{
  "model": "image captioner",
  "dataset": "made-up road signs on poles",
  "train_examples": 245000,
  "image_size": 32,
  "crop_scale_min": 1,
  "horizontal_flip": false,
  "rotation_deg": 5,
  "tokenizer": "word",
  "vocab_size": 55,
  "encoder_arch": "resmlp",
  "encoder_norm": "layernorm",
  "encoder_norm_position": "pre",
  "encoder_activation": "gelu",
  "encoder_mlp_ratio": 6,
  "encoder_parallel_block": false,
  "encoder_inner_norm": false,
  "encoder_moe": "expert_choice",
  "encoder_num_experts": 32,
  "encoder_moe_every": 2,
  "encoder_expert_mlp_ratio": 0.5,
  "encoder_experts_per_token": 2,
  "encoder_shared_expert": false,
  "encoder_patch_size": [2, 2],
  "encoder_layers": 10,
  "encoder_width": 160,
  "fusion": "prefix",
  "label_smoothing": 0.1,
  "decoder_width": 192,
  "decoder_layers": 12,
  "decoder_norm": "layernorm",
  "decoder_norm_position": "pre",
  "decoder_activation": "gelu",
  "decoder_mlp_ratio": 6,
  "decoder_head_dim": 64,
  "decoder_fused_qkv": false,
  "decoder_bias": "all",
  "decoder_qk_norm": false,
  "decoder_parallel_block": false,
  "decoder_inner_norm": false,
  "decoder_positions": "learned",
  "decoder_prefix_bidirectional": false,
  "decoder_connector": "linear",
  "decoder_tie_embeddings": false,
  "residual_init": "none",
  "optimizer": "adamw",
  "lr": 0.0023,
  "beta1": 0.85,
  "beta2": 0.999,
  "eps": 1e-08,
  "magnitude_pruning": 0.5,
  "steps": 8100,
  "batch_size": 128,
  "epochs": 4.2,
  "lr_schedule": "cosine",
  "final_lr_fraction": 0.05,
  "warmup_steps": 160,
  "weight_decay": 0.2
}
Rows from block 4 of the text decoder, named by matrix and row number. Rows with one number belong to one neuron. Each number is 128 + 24 x the weight over the matrix's rms, rounded and kept within 0 to 255. All counts start at 0.
# fc1: MLP up (decoder.blocks.4.mlp.fc1.weight, 1152x192), inputs 96-191
# fc2: MLP down (decoder.blocks.4.mlp.fc2.weight, 192x1152, transposed), outputs 96-191
fc1.1074 [159 125 128  81 124 102 128 128 128 152 128  84 128 128 128 140 157 128 142 128 134 128 136 128 128 128 128 128 139 131 201  91  83 128 126 128 101 128 128 144 100  92 154 142 128 128 108 144  72 128  96  99 128  90 104 119 128  94 119 128 173 105 117 128 168 106 150 128 190 105 147 128 107 110 139 115 128 180 123 128 148 131  98 122 102 128 128 128  67 175 131 128 128 150  95 103]
fc2.1074 [151 137 145 128 104 133  73 152 128  75 128 128 100  97 128 114 128 122 128 128 128 120 145 156 128 164 128 196 128 105 128 128 154 128 124 100 111 168 128 128 182 128 128 132 128  89 128 128  70 160 113 128 164 128 103 128 128 111 111 128 128 124 128 160  86  85 128  98 148 128 128 128  94 115 128 128 128 164 113 128 149 128  87 128 137 128 128 128 106 142 152 128 155 117 117 157]
fc1.1075 [137 128 171 147 128 144 128 162 136  93 128 128 167 128 103 103 126 128 128  89 109 168 128 159 128 166 128 128 100 125 114 146 128 128 128 128 128 128 128 128 147 128 160 119 113 116 128 128 110 128 128 128 128 148 128 128 151 128 128 107 153  88 167 121 128 128 128 111 128 128 157 145 128 138 146 142 104 128 128 128  97 151 117 152  90 126 148 169 128 128 128 160 154 128  46  91]
fc2.1075 [128 117 128 103 120 128  85 123 128 145 142 128 147 174 128 128 128 155 128 141 128 128 149 105 128 110 126  94 117 104 157 128 148 145 138  86 121 159 126 126 120 158 136 130 128 128 128 118 128 123 128  91  92 128 120 109 128 153  97  97 128 153 128 128 144 128 162 138  94 145 137 143 128 128 158 115 157 128 128 171 128 128 135 147 140 152 156 111 128  99 128 128 126 163 128 159]
fc1.1076 [128 128 130 149 128 128  88 128  63 128 128 128 128 100  99 107 128 128 128  83 128 242  78 188 128 100 157 164  57 142 128 150 128 128 192 211 128 144 128  77 213  85 128 120 128 128  95 128 140 128 128  88 172 157 158 222 180 103 177 128 128 116 128  87  67 128 128 113 128  84 127 131  77 179  78 108 105 128 181 128  82 128 128 219 128 128  92 128 128 128 132 174 128 128 128 116]
fc2.1076 [ 58 126 128 128 134 153 222 128 214 233 130 128 168 171 100 111 185 136 157  81 153 127 128 128 158 174 137 128 214 128 128  81 117 149  82 128 171 128  97 193  33  64 110 128   4 207  75 101 128 128 134 153  93 128 121 128  50 128 128 210 128 187 128 183 198 137  81 128 190 205 165 128 186 109 193 128 161 113 111 128 111  99 128  76 121  74 123  44 128 143 128 128  36 128 183  47]
fc1.1077 [ 93 128 128 128 128 128  75 169 150 128 196 128  94 157 169 128 124 138 105 128 128 155 128 128 128 105 128 200 114 151 175 128 111 128 172 118  19  94 152 128 161 128 159 140 151 168 100  90 114 128 128 128 119 103 128 145 156 193 103 107 128 136 128 135 120 157 103 128 192  56 128 147 120  94 128 128 128 118 162  93 159  81 138 164 138 128  55 170 111 108 158 128 128 112 100 155]
fc2.1077 [128 128  99  80 128 128 183  90 128 128  59 128 138  88  99 128 128 128 144 128 158 125 102  98  90 128 128  82 128 137 108 143 134 128  93  90 198 121 108 128 128 128  93 128 128 144 163 180 128 128 128 128 128 128 128 128  93  76 139 129 128 145 128 149 128 110 160  80 128 158 128 128 128 167 128 128 123 173  74 128  55 151 128 128 107 110 122 136 128 165 111 128 113  79 165 116]
fc1.1078 [128 119 125 128 121 128 128 116 128 128 128 121 128 128 128 116 132 128 128 128 121 128 139 128 119 142 135 115 118 128 128 138 128 121 112 118 128 128 128 121 128 128 128 128 128 128 128 144 128 128 128 136 128 128 128 119 117 140 128 128 128 128 139 128 121 133 119 118 135 112 134 146 145 145 128 128 116 128 139 128 128 116 128 128 136 128 128 136 137 143 128 128 128 136 115 128]
fc2.1078 [133 128 128 128 128 128 128 128 128 128 128 122 139 131 137 128 132 128 122 128 115 128 128 138 128 128 128 123 141 134 128 124 136 128 128 140 128 128 123 128 120 134 128 128 128 128 135 128 128 128 128 128 128 128 128 128 128 128 128 128 138 128 122 128 128 128 128 128 128 128 128 128 128 122 128 122 128 128 128 128 122 128 128 128 122 128 128 128 128 116 128 134 134 134 128 131]
fc1.1079 [117  87 123 128 128  91 128 163 122 135 128  69  94 128 151 137 128 167 100 128 128 152 128 128 178  86 112 128 128 155 229  93 128  97 128 153 128 128 143 128  48 128 128 123  75 117 112 128  63 128 154 103  83  87  75 157 160 103 128 128 128 113 128  83 128 128 128 128 128 124 117 128 146 128 128 128  98 186 165 128 158 128 128 214 143 128 150 177  87 128 128 128 112 109 128 128]
fc2.1079 [128 149 128 128 128 152 146 128 128 133 107 118 128 124 101 125 128 106 128 128  99  98 128 116 128 190 128 128 128 128 128 128 177 128 128 201 128 147 128 114 128  91 128 128 154 128 128 154 194 212 107 165 150 128 121 182  95 118 128 129  91 116 124 128 142 128 128 128 159 128 145 128 154 167 128 128 128 128  97 128 137 128 102 128 128 128 128 128 128 148 128 128 128 128 140 128]
fc1.1080 [128 128 128 128 128 125 128 128 128 128 107 128 128 128 128 128 120 128 128 128 128 128 113 151 128 137 161 128 128 128 136 125 128 148 128 160 148 128 117 128 112 128 128 128 121  99 128 128 128 151 128 117 128 141 128 128 128 123 157 128 134 121 117 128 128 150 128 128 163 128 164 128 128 128 128 128 128 128 128 128 128 128 128 128 132 128 128 128 128 130 141 147 115 120 128 128]
fc2.1080 [104 127 128 128 128 136 117 128 108 128 128 128 128 128 128 128 128 128 128 128 145 128 128 128 126 134 106 128 113 128 128 104 103 128 128 149 128 156 146 128 128 124 128 142 145 151  97 128 128 128 128 139 133 111 126 128 128 113 128 128 128 136 109 142 141 133 140 128 128 128 128 128 128 154 128 108 128 128 120 128 103 122 128 144 128 108 116 128 106 128 128 109 122 106 128 123]
fc1.1081 [171 128 128 128 128 128 128 173  57  74 128 128 151 128 128 101 128 128 128 128 144 150 128 128  94 107  92 120 128 128 128 153 105 192 102  65 128 114  86 154 128  61 128 128 128 128 141 128  83 128 128 128 128 113 128 128 128 128  99  69 128 128 168  74 128 137 128 128 128 100 128 152 143 145 102 158 128 128 128 128 128  95 150 128  99 154 202  95 150 128 128 100 128 188  82 152]
fc2.1081 [132 128 128 128 128 128 181 128 128 162 128 128 189 179 128 114 129  97 128 128 128 128  98 128 104 128 139  57 128 128 128  63 128 128 128 128 128 107 121 187  94 160  94 128 128 119 128 123 205 128 162 128  59 115 128 146 107 184 128 114 128 158 128 128 128 128 106 102 128 128 117 169 128 128 172  98 128 128 128 162 128 105 128 132 128 128 151 128 128 128 128 128 128 128 128 146]
fc1.1082 [169 184 126 138 128 119 159 160 128  55 106 128 128 101 108 128 157  74 128 128  84 128  82 128 128 164 153 147  96 139 128 128 128 128 128 128 169 128 128  75 142 128  90 117 136 128 116 165  88 128  64 132 142  71 128 144 105 128 177 128 128 128 128 128 128 128  80  92 128  98 128 128  81 128 128 128 120 128 128 128 128 128 128 144  65 128  95 128 139 161  87 128 174 170  85  93]
fc2.1082 [ 72 120 128 102 148 128 128 128 183 212 176 169 218 150 170 128  70 128 142 140 154 204 128  86 128  35 165  66 128 128 128 198 128 128 139 128  97 128 134 201 141 128 128  92 128 135 128  99 128  66 182 103 128 128 128 128 128 176  96 128 163 128 143 108 174 144 168 128 128  91 161 141 117 171 169 128 128 128 128 128 128 128 128  98 169 156 150 104 161  70 128 172  95 128 202 128]
fc1.1083 [128 118 134 144 128 121 128 128 128 128 144 128 128 128 119 113 128 128 128 128 115 128 128 128 117 128 128 128 128 144 128 128 128 128 121 120 128 128 148 128 169 128 128 128 128 136 128 128 128 142 153 128 128 155 127 117 128 112 136 109 128 128 128 128 128 123 128 128 128 125 128 128 111 128 154 135 128 131 153 128 146 128 110 128 117 107 136 128 128 100 128 128 102 128 135 128]
fc2.1083 [146 134 128 144 119 128 116 128 125 120 128 128 128 128 125 108 151 128 128 115 120 126 128 133 128 139 137 138 128 114 128 128 128 128 128 128 128 128 128 128 128 128 128 128 128 115 136 126 128 128 128 140 139 128 128 139 128 138 138 128 128 134 128 117 128 128 119 128 128 166 138 128 137 110 128 128 128 101 128 128 128 128 128 106 128 128 128 128 128 152 128 128 135 149 141 128]
fc1.1084 [155 164 128 196 111 151 109 128 113 106 128 158 128 128  99 128 107  99 178 128  92 128 183 113 138 128 128 128  80 128 173 128 116 154 128  84  86 148 128 136 186  93 128 128  96 148  98 128 128 109  74  95 163 120 141 117 130 128 139 128 154 128 160 109 128  94 116 140 175  97 128 128 106 128 128 128 128 128 124  54 128 134 128 128 133 128 128 128  98 163 111 116 128 128 128 128]
fc2.1084 [128 128 128 128 128 128 142 128 128 128 135 128 106 128 134 128 128 104 128 121 117 117 128 155 128 149 101 128 134 137 128 109  77 128 128 128 128 113 128 128 128 155 118 128 128 128 128 128 128 156 162 153 128 128 114 128 136 128 128 119 108 128 119 120 132 128 128 128 132 128 128 137 128 128 128 118 128 128 139 106 135 105 128 141 128 128 119 145 128 148 128 106 128 128 128 121]
fc1.1085 [128  88  33 198  40  32 128 128  86 128 184 128  37 139 186 128 128 128 128 196 128 159  88 128 128  83  38 128 128 218 197 128 128 128 150  63 185  96 128 128  64 209 202 166 108 128 128 186  27  61 202  64 128 128  77 128 255 128 128  87 128 128  75 128 161 128 169 204 128 199 181 128  76 128  99 128 128 128 206 128 136 124 101 162  32  58 176 212  86 128 128 128 128 189 128 244]
fc2.1085 [174 119 148 148 255 192   8 128  70 128 128 128 103  18  25 128 255  75 197 128 128  27 128  28 112 237 128 194 128 172   0 254  44 128 128 128  63 128 128 128   0 128 128 171 128 128 102 157 206 128 109  64 128 196 181 128 128  66 128 128 188  14 128 181  76  40 102 128 128 128 128 128 255 128 109 128 185 128 128   0 128 255 128 128 128 117  84 174 184 138 128 128 110 128 106  25]
fc1.1086 [163 128  68 128 117 154 134 128  48 128 107  88 138 128 102 104 128 128 128 128  99 134 128 128 128 128  91 128 128 128 176 145 128 168 128  65 128  84 128 142 128  93 128 149 128 128 107 145  58 167 128 128 128 128 128 170 109 121 128  82 128 141 128  77 128 157 128 128 160 128 163 134 128 128 108 128 151 145 159 128 166 128 128 128 128 128 113 115 149 128 128 128 128 206  80 128]
fc2.1086 [133 128 128 122 182 128  90 123 128 158 134 128 128 183 150 128 125 101 128 128 128  92 100 194 128 128 164  76  80 108 128 128  56  97 128 128 128 128 128 178 106 151 133 138 128  91 128 102 181 128 128 150  77 128 128  80 128 162 136 128  87 128 128 190 128 128 128 128  87 128  99 128 128 128 128 124 110 145  80 191  68 128 128 128 147 154 140 128 128 125  93 128 128 128 141 156]
fc1.1087 [166 156 147 140 128 142 128 128 128 128 128 149 157 150 128 128 128  50 146 109 108 128 164 158  95 150 105 128  87 128 128 128 128 128  82 128 160 154 148 128 128 128 128  92 121 108 128 121  78 128 128 105 128 154 128 121 148  82 128 128 126 128 128 136 102  92 128  99  83 140 128 204 162 138 128 128 128 128 109 128 157 155 128 128 108 173 155 128 121 213  98 163 146 123 128  87]
fc2.1087 [164 131 151 168 136 107 177 128 129 109 155 128  85  94 128 133 138 128  72 128 128 128 165 128 177 149 128 106 128 128 128 128  71 128 107 159 128 128 128 166 128 144 128 149 151 128 180 110 112 122 128 137 128 128 128 154  97 122 181 128 118 128 107  70 128 128 120 153 128 164  68 128 128 128 128 189 128 128 122 173 128 128 128 128 158  98 128 128 111 128 128 128 128 166 151 128]
fc1.1088 [128 117 128 185 128  96  68 128  89  99 160 128  79 128 155 128 128 141 128 128 138 128 144 125 151 128 128 158  89 128 168 128 104 108 169 128 128 162 161 161 123 111 171 128  83  88  95 128  45  94 106  67 128 136 115 128 153  76 128 142  89 128 110  73 128 128 128 133 128 128 128 128 128 129 128 128  68 172 145  75 147 128 128 128 129 145 151 229  77 152 128 128 128 128 128 142]
fc2.1088 [128  99 128  97 107 128 158 128 128 128 128 128 159 121 100 128 128 128  65  91 128 137 105 128 113 113 128 112 150 156 128  94 145 128 110 128 149 125 128 128 128 128 128 128 128 176 118 146 163 164 140 138 128 128 124 139  94 162 128  92 169 163 128  76 128 144 121 119 128 129 128 128 145 170 168 128 128 128 172 118 115 168 151 184 113 112 140 128 163 133 128 128 113 128 128 128]
fc1.1089 [112 128 117 128 146 128 128 128 121 119 144 128 128 140 128 128 154 128 128 128 128 128 128 128 128 137 111 128 128 128 128 128 119 107 128 139 128 146 151 139 128 116 132 128 137 137 143 128 113 124 128 128 128 128 128 115 152 113 128 128 128 117 106 128 113 117 128 128 128 128 128 128 115 128 128 139 116 128 128 128 153 128 128 128 128 128 128 135 128 128 128 128 147 111 128 140]
fc2.1089 [126 118 121 123 121 151 135 128 128 141  97 128 128 128 114 131 113 128 128 128 125 128 128 128 128 128 119 128 128 128 144 128 128 153 128 128 128 128 128 128 142 128 128 135 128 128 128 128 128 128 122 128 128 148 128 128 128 119 137 136 128 128 135 133 128 147 128 128 133 150 138 122 140 128 128 128 128 104 128 128 127 128 128 128 128 124 128 128 128 128 128 128 127 128 128 125]
fc1.1090 [128 112 153 149 148 128 128 128 128 127 174 128 107 158 176 150 128 128 128 147 128 128 173  89 128 128 128 153 128 158 128 104  93 134 105 128  87 128 128 128 128 128 128 128 128 137 128 128 128 127 128 128  76  98 128 128 128 128 100  88 128 128  85 157 128 114 128 128 128  63  61 135 128 112 128 128 128 128 150 135 164 142 158 128 150 136  82 128 128 141  96 128  99 128 128 106]
fc2.1090 [128 128 120 166 128 128 128  96 128 128 119 164 112 128 119 128 128 128 144  91 111 128 128 119 128 162 164 128 128 128 168 166 140 149 128 134 128 128 128 128 139 118 109 138 131 128 146 128 125 128 128 161 157 140 128 128 128  99 128 128 128  93 170 128 104 128 117 128 166 128 128 101 128 128 128 128 137 128 113 128  86  91 115 128 128 106 123 128 128 149 181 128 126 149 128 128]
fc1.1091 [128 100 128 128 128 156  79 128 128 112 128 100 128 128  97 128  92 128 128 128  99 167 115 128 128 128 128 150  87 128 166 183 128 128 164  78 128 114 128 128 143 158 159 128 128 128 167 158 128 128 164 128 128 128 151 132 155 128  98  95 128 128 160 128 128 128 131 128 114 139 146 128 128 128 128 128 113 128 162 128 128 167 120 152 128 102  94 151 128  89 128 103 128 189 119 128]
fc2.1091 [128 201 128 146 128  95 177 128 140 128 128 128  99 128 128 128 164 106 149 128 128 128 124 144 167 128 128 147 157 174 111 128  64 128 128 173 128 128 101 188  95 152 128 128 128 128 128 128 128 128 110 128 128 128 128 128 140 128 161 115 128 158 128 129 170 103 128 128 155 194 148 128 128 128 128 140 130  88 128 128 123 138 171 128  79 128 128 128  39 155  72 128 128 128 109 109]
fc1.1092 [128 178  56 128 175 128  92 175  57 128 128 128 128 128 162 128 128  89 238 145 128 128 128 128  73 128  89 128  73 128 255 128   0 128 128 128 128 163 197 139 128  95 146 120 117  89  86 128  15 128 128  73 128 128 128 128 163  83 103 128 128 128  71 107 184 128 207 128 169  92 128 128 128 119  94 128 128 255 171 128 180  85 104 170 128 180 128 164 118 128 128 128 101 128 146 128]
fc2.1092 [ 80  93 152 128 203 128  25 141 175 140 128 255 128 175 130 128 220  38 108 143 128 145  71 158 128 158  88 152  91 177   0 128 109 170 123  89 128  41 128 174 128 128 170 128 246 128 165  93 137  37 222 114 128 171 171 128 128 165  44 128  37 128  81 255   0 139 128 128 132 130 225 255 210 128 217  67 186 128 128  73 128 128 128 128 115 118 192  90 202 128 104 128 128 100 128 130]
fc1.1093 [128 128 128 142 128 122 128 128 128 134 162 115 128 128 146 128 128 128 128 128 128 150 161 117 128 117 128 128 128 128 128 128 103 128 128 119 128 152 120 163 128 108 149 128 128 144 128 128 114 114 122 128 121 128 119 121 161 128 128 128 106 107 128 128 128 113 128 128 128  95 128 128 128 102 128 128 128 146 128 128 128 153 128 128 128 128 154 128 128 128 134 114 140 148 128 128]
fc2.1093 [128 128 122 149 128 128 128 103 153 128  99 156 169 128 128 128 128 111 128  74 128 128 128 114 124 128 153 118 157 141 128 131 199 174 107 175 128 108 128 128 116 146 109 113 128 128 128 128 151 128 122 163 128 143 120 215 128 144 131 128 138 128 161 128 128 128 128 128 128 173 128 147 160 148 128 103  97 128 102 128 128 128 128 106 108 128 128  96 103 128 128 173 128 128 128 113]
fc1.1094 [128 128 153 128 139 145 105 128 110 113 128 128 113 137 134 159 128 130 145 128 157 128 128 108 128 123 128 117 107 132 128 128 104 128 114 128 128 128 139 140 128 128 128 128 128 115 128 104 128 103 128 116 128 143 103 128 142 103 128 117 128 128 118 128 128  98 144 128 128 128  96 128 144 128 128 128 107 128 116 137 128 128 128 134 128 128 117 128 103 128 100 107 104 113 128 118]
fc2.1094 [128 128 128 128 128 131 157 115 128 163 120 128 128 106 131  87 115 128 128  93 128 135 113 128 126 115 141 123 128 146 154 128 163 128 142 157 138  84 115 128 140 106 110 124 138 145 128 128 159 128 128 158 120 148 140 128 128 157 156 163 117 128 148 128 128 149  94 128 128 145 128 128 131 128 146 134 149 123 128 128 123 118 135 128 109 128 128  96 129 109 128 174 127 112 128 128]
fc1.1095 [128 105 128  65 128 128 128 128 120 108 128 168 128 115 128 134  95 103 128 160 163 128 128 128  92 128 128 128 128 112 164 156 132 177 128 103 128 128 129 148 155  91 120  66 116 128 117 151 156 136 108 128 128 128 156 128 133 128  86 128 148 128 161  60 147 128 128 157 158 109 128 128 128 125 106 128  52 141 153 101 128 128 114 128 128 128 117 128  96 128 128 101  38 139 115 128]
fc2.1095 [128 128 128 128 128  80 134 128 152 177  83 117 128 128 141 113 164 128 106 117 128 152 128 159 148 134 163 110 128 128  68 128 128 128 123 188 149 128 128 128  71 128  81 146 128 145 108  65 145 112 136 159 105 128 104 126  91 139 188 184 128 128 140 186 128 186  72 128 128 220 128 128 171 128 128 104 128  97 128 157 147  56 128 128 128 197 154  66 166  84 128 171 129  92 151 108]
fc1.1096 [ 78 105 167 161 128 128 101 190 145 128 212 103 128 128 157 128 128 162 104 128 128 192 109 128 160 128 128 215 128 161 139  91 128 128 178 180   0 128 185 128 128 103 128 128 128 128 105 128  93 128 146 128 128  81 128 128 172 128  80 171 128 116 128 148 128 126 137 128 128  40 128 118 103 132 150 128 128 128 128  74 128 128 149 156 141 153  94 232 123 128 128 117 128 118  61 150]
fc2.1096 [142 128  87 108 128 128 130  79 118 143  86 128 188 128  99 114  99 136 116 128 155 128 103 128 115  96 128 128 101 119 145 128 170 176 132  69 184 128  73 128 128 108 128 184 128 128 135 128 138 128  99 128 191 107 188 128  81 128 158 128 128 141 128 136 133 128 197 123 128 134 171 134 128 155 128 107 160 128 128 128  51 120 163 115 104 115 128 103 178 130 128 128 108 128 128 128]
fc1.1097 [123 128 128 128 128 142 132 128 128 160 148 128 137 128 128  97 128 128 176 138 128 102 128  97 128 128 128 128 128 122 188 128 128 154 118 123 110 128 128 151 112  96 155 155  92 128 114 122 128 128  92 128 128 148 128 121 132 128 144 128 163 128 128 126 146 128 128 128 190 121 115 129 101 145 128 128 128 128 128 128 128 128 140 128 128 130 128 129  89 155 128 156 128 128 128 128]
fc2.1097 [125  80 144  96 128 128 100 128 128 128 128 128 128 182 128 125  99 125 128 102 128 128  97 128 128 128 128 143 128 128 141 128 132 127 141 126 148 168 114  93 128 145 128 128 177 128 115 115 128 194 128 128 128 128 128 128 128 179  97 128 128 156 128 128 128 147 142 128  88 128 128 128 128 128 128 128 128 105 114 128 182 114 144 128 128 149 128 128 160 128 147 128 128 139 128 139]
fc1.1098 [177 128 128 128 128 132 128 147 128 105 137  96 128 146 157 133 128 128 171 128 128 128 128 128  87 148 106 112 128 104 206 128  94 128 128 161 105 128 192 128 133 113 128 110 128 109 128 164 104 128 128 128 128 128  99 128 159 107  98 117 128 128 128  83 179 123 151 128 170 101 119  99 128 128 128 142  93 166 128 113 154 128  79 128 150 143 114 128  74 128 113 128  72 146 128 128]
fc2.1098 [128 137 141 128 140 128  92 148 128 128 128 128 121 152 154  87 157 128 117 128 128 128 128 122 128 106 128 128 128 128 128 128 119 128 128 110 128 128 128 128 103  79 152 128 180 159  84  86 109  87 127 128  88 128 128  47 128 152 110 158 128 128 126 227 128 128 128 128 128 112  84 164 128 100 128 128 171 128 154 128 128 128 128 128 164 128 121 109 172 113 145 128 145 123 128 128]
fc1.1099 [117 128 128 142 132 128 129 132 128 128 148 128 105 128 128 128 128 139 128 140 128 104 128 128 161 128 128 128 150 153 139 128 128 100 128 128 128 104 128 136 130 128 128 131 119 128 143 115 115 128 128 128 128 114 110 128 128 148 128 128 126 128 114 128 109 128 128 128 128 128 128 128 128 128 143 116 128 128 128 124 113 139 128 128 128 128 114 149 112 128 119 120 128 128 128 128]
fc2.1099 [128 128 128 128 128 149 128 128 128 128 107 178 150 114 105 106 128 128 128 143 128 128  96 114  95 128 128 133 128 128 128 128 128 142 128 118 156 131 104 128 128 117 128 128 128 128 128 141 128 128 128 124 163 128 128 128 128 107 124 143 128 128 128 128 128 128 136 115 133 137 128 128 120 128 128 128 128 148 128 128 128 128 120 128 146 128 128 128 101 147 141 128 128 128 121 120]
fc1.1100 [156 128 128 128 128 128  67 128 128  86 143 151 112 128 135 128  74 128 154 168 128 128 134 145 128 128 128 173  73 128 201 128  91 141 128 128 128 128 128 116 128 113 166 128 113 128 109 128 128 128  78 128 146 102 128 128 147 128 128 129 128 113 128 128 128 109 128 109 128  97 121 128 128 128 128 146 105 128 128  48 128 108 128 153 137 128 151 128  86 168 128 143 128 147  84 138]
fc2.1100 [128 128 128 111 142 128 136 140 117 128 128 128 128 110 113 128 100 128 128 128 128 134 128 102 113 128 108 128 128 128 128 128 141 114 142 102 144 128 147 128 128 128 128 121 128 109 128 154 147 150 128 128 128 109 141 128 128 128 130 128 128 128 128 117 141 128 154 114 128 101 128 119  99 134 134 144 128 128 128  99 119 147 135 128 117 111 110 128 128 134 128 128 128 107 119 128]
fc1.1101 [101 128 128 128 128  92  81 255  91 128 206  14  73 156 128 128  66 255 128 128  89 160 128 128 190 128 128 128 128 128 255 128  48 128 162 128 128 128 128 128  70  86 209 128 128 128  55  90 128 128 128  49 123  50  47 128 161 128 117  75  58 128 104 128 128 128 155 131 128 128 128 128 128 112 128 158 178 128 231  72 217  99 128 128 128 128 149 194 128 128 128 128 128 193  65 128]
fc2.1101 [126 166 158 119 208 128 128 128 128 128 128 128  25 128  98 180 197 128 128 128  78  99 128 103 128 255 181 186 141  31  80 128 155 128 128 128  85 159 128 128 128  80 128 128 115 158  53 198 128 234  54 128 173 128 128 128 128  71 128 128 128 128 186 128 117 128  38 128 128  48 128 169 128 136 128  80 128 128  49 128  86  86  74  93 153 128   1 128 116 186 169  70 128 136 128 128]
fc1.1102 [146 155 128 128 188 128 128 128 152 128 128 144 101  71 153 128 108 122 175 128  91 100 128  94 118 128 128 128 151  96 164 128 107 143 103 128 128 131 152 128 128  76  95 128  92 128 109 146 128 122  46 128 128 128 164 128 128 128 114 179 181 128 117 128 163 108 128 111 159 128 128 128 128 128 128 128 128 128 111 128 128  68 128 128 128 161  97 128  81 217 128 150 128 128 100 104]
fc2.1102 [151 128 115 182 128 128 159 128 128  65 128 128 128 128 128  83 160 128 128 128 128 128 166 128 128 153 150 110 128 128 118 128 128 128  93 138 148  98 128 207  86 128 128 128 102 128  91 112 128 128 128 163 128 128 128 104 128 157 202  82  75 194 128 128 128 128  67  78 136 233 128 154 152 128 128 128 128  76 128 128 128 128 128 101 114 128 139  99 103 122  96 168 128 125 128 128]
fc1.1103 [165 154 128 128 123 128 114 128 128 128 136 128 145 123 128 131 128  86 162 128 128 122 135 128  94 156 121 128 102 128 146 128 128 128 128 110 128 128 128 147 179  99 128 132 115 128 128 128 119 143  82 100 151 128 150 128 146 103 128 128 128 104 128  87 128 108 128 128 128  85 128 163 128 128 119 142 101 128 119  92 128  79 109 128 129 128 128 148 113 165 128 117 128 117 103 140]
fc2.1103 [128 130 128 138 128 116 128 159 102  83 128 123 101 128 128 144 128 128 101 124 128 137 128 130 128 128 107 131 128 128 114 128 128 121 128 123 147 128 142 144 128 128 128 138 130 111 128 128 128 133 128 128 128 128 128 128 128 119 144 134 101 128 104 128 138 128 148 136 128 147 128 128 128 110 128 145 128 128 128 121 128 169 116 109 128 128 113 128 128 128 110  93 138 128 125 128]
fc1.1104 [151 172 128 134 128 128 115 112  90 128 128 132 128 135 128 128 105 128 128 128 137 128 128 128 128 128 128 128 149 128 128 170 128 150 118 128 128 128 107 128 140 114 128 152 128 104 135 128 128 159  62  95 128 154 174 128 111 128 150 153 128 128 128 128 128 156 147 175 163 128 128 128 128 128 128 128 128  78 137 117 128  84 162 111 141 128 128 128 128 141 119 128 128 112 128 138]
fc2.1104 [146  98 128 128 128 154 107 125 136 140 155 126 150 163 128 128 121 128 133 155 144 128 128  97 128 106 138  77  99 123 128 101 127 155 129  80 120 151 134 128  94 158 144 108 154 128 155 121 176 122 128 128 100 128 128  98 155 161  80 128 139 128 129 106 145 101 133 128 128 128 138 128 144 143 171 128 128 128 128 166 127 128 109 159 133 128 128 115 141 110 132 128 121 125 128 156]
fc1.1105 [128  91 128 128  84 128  92 162 128  83 128 135 149 128 128 128 117 128  87 128 104 133 128 158 128 108 128 155  89 157 128  96 128  70 166 102 128 149 128 128 128 177 180 128 128 128 128 118 128 109 184 103 138 128 128 128 197 128 128 128 111 128 128 128 128 128 150 114 111 128 128 101 128 142 128 128  96 128 163 116 128 128 128 159 137  87 121 210  93 128 128 128 128 128 103 150]
fc2.1105 [107 132 115 128 152 162 164  72  90 196 128 128 140 128  82  91 154 139 128  81 152  96 128  67 128 128 139  62 183 107 128 128 157 186  70 128 186 139  85 128 128  87 128 140 128 161 161 128 165  97 128 140 128 154 128  92  69 130 128 128 148 128 113 128 116 128 121 128 114 163 122 128 128 156 128 128 158 124 128 128 151 128 137 128  90 109 128 112 169 182 128 146 103 128 172 107]
fc1.1106 [111 105 152 185 128  94  76 172 106 100 145 121  67 128 167 138 112 139 128 168 137 152 140 128 153 128 100 140  72 128 223 128  94  90 158 128  75 165 183 128 117 128 128 114  58  82 128 128  66 106 111  43 122 143 104 128 186  75  97 128  99  78 106  51 110 128 172 128 112 128 128 106 128 128 161 139 128 204 146  71 144 144  79 170 134 128 181 240  73 149 128 128 128 128 128 124]
fc2.1106 [136 120 128 113  74 128 170 128 133 131 108 143 157 136 105  90 189 107  72  80 128 110  99 128 117 151 141  74 154 171 128 104 168 212  94 108 154 120  63 128 128 128 128 128 128 183 128 135 115 128 128 145 103 145  94 142  65 154 128  71 186 128 128 128 128 162 128 129  83 164 146 154 157 191 169 128 128 128 128 128 128 161 118 164  85 156 179 128 164 119 144 133 128 128 128 115]
fc1.1107 [128 128 128 160 128 128  80 128 109 128 167 102 128 128 160 128 122 128 150 128 128 154 128 128 128 106 128 128 128 128 128 128 128 128 128 105 116 128  98 128 128  56 128 141 154 128 128 128 128 128 128 128 107 128  87 128 128 156 128  72  77 128 128 128 128 128 117 128 128  86 128 160 137 128 140 145 139 149 128 128 128 128 128 128 128 146 177 118 150 128 137 128 162 128  90 128]
fc2.1107 [128 145 128 128 128 128 128 128 160 128 105 128 128 128 158 115 128 114  77 105 151 128 103 128 128 122 139  97 128 128 157 128 128 128 104 128 128 111 117 128 128 128  86 128 117 128 108 128 128 133 128 155 108 128 128 143 122 169 130 128 104 128 128 128 144 147 128 144 130 128 142 131 157 128 128 128 128 102 128 128  95 128 128 116 128 128 128 128 115 128 128 161 128 128 128 149]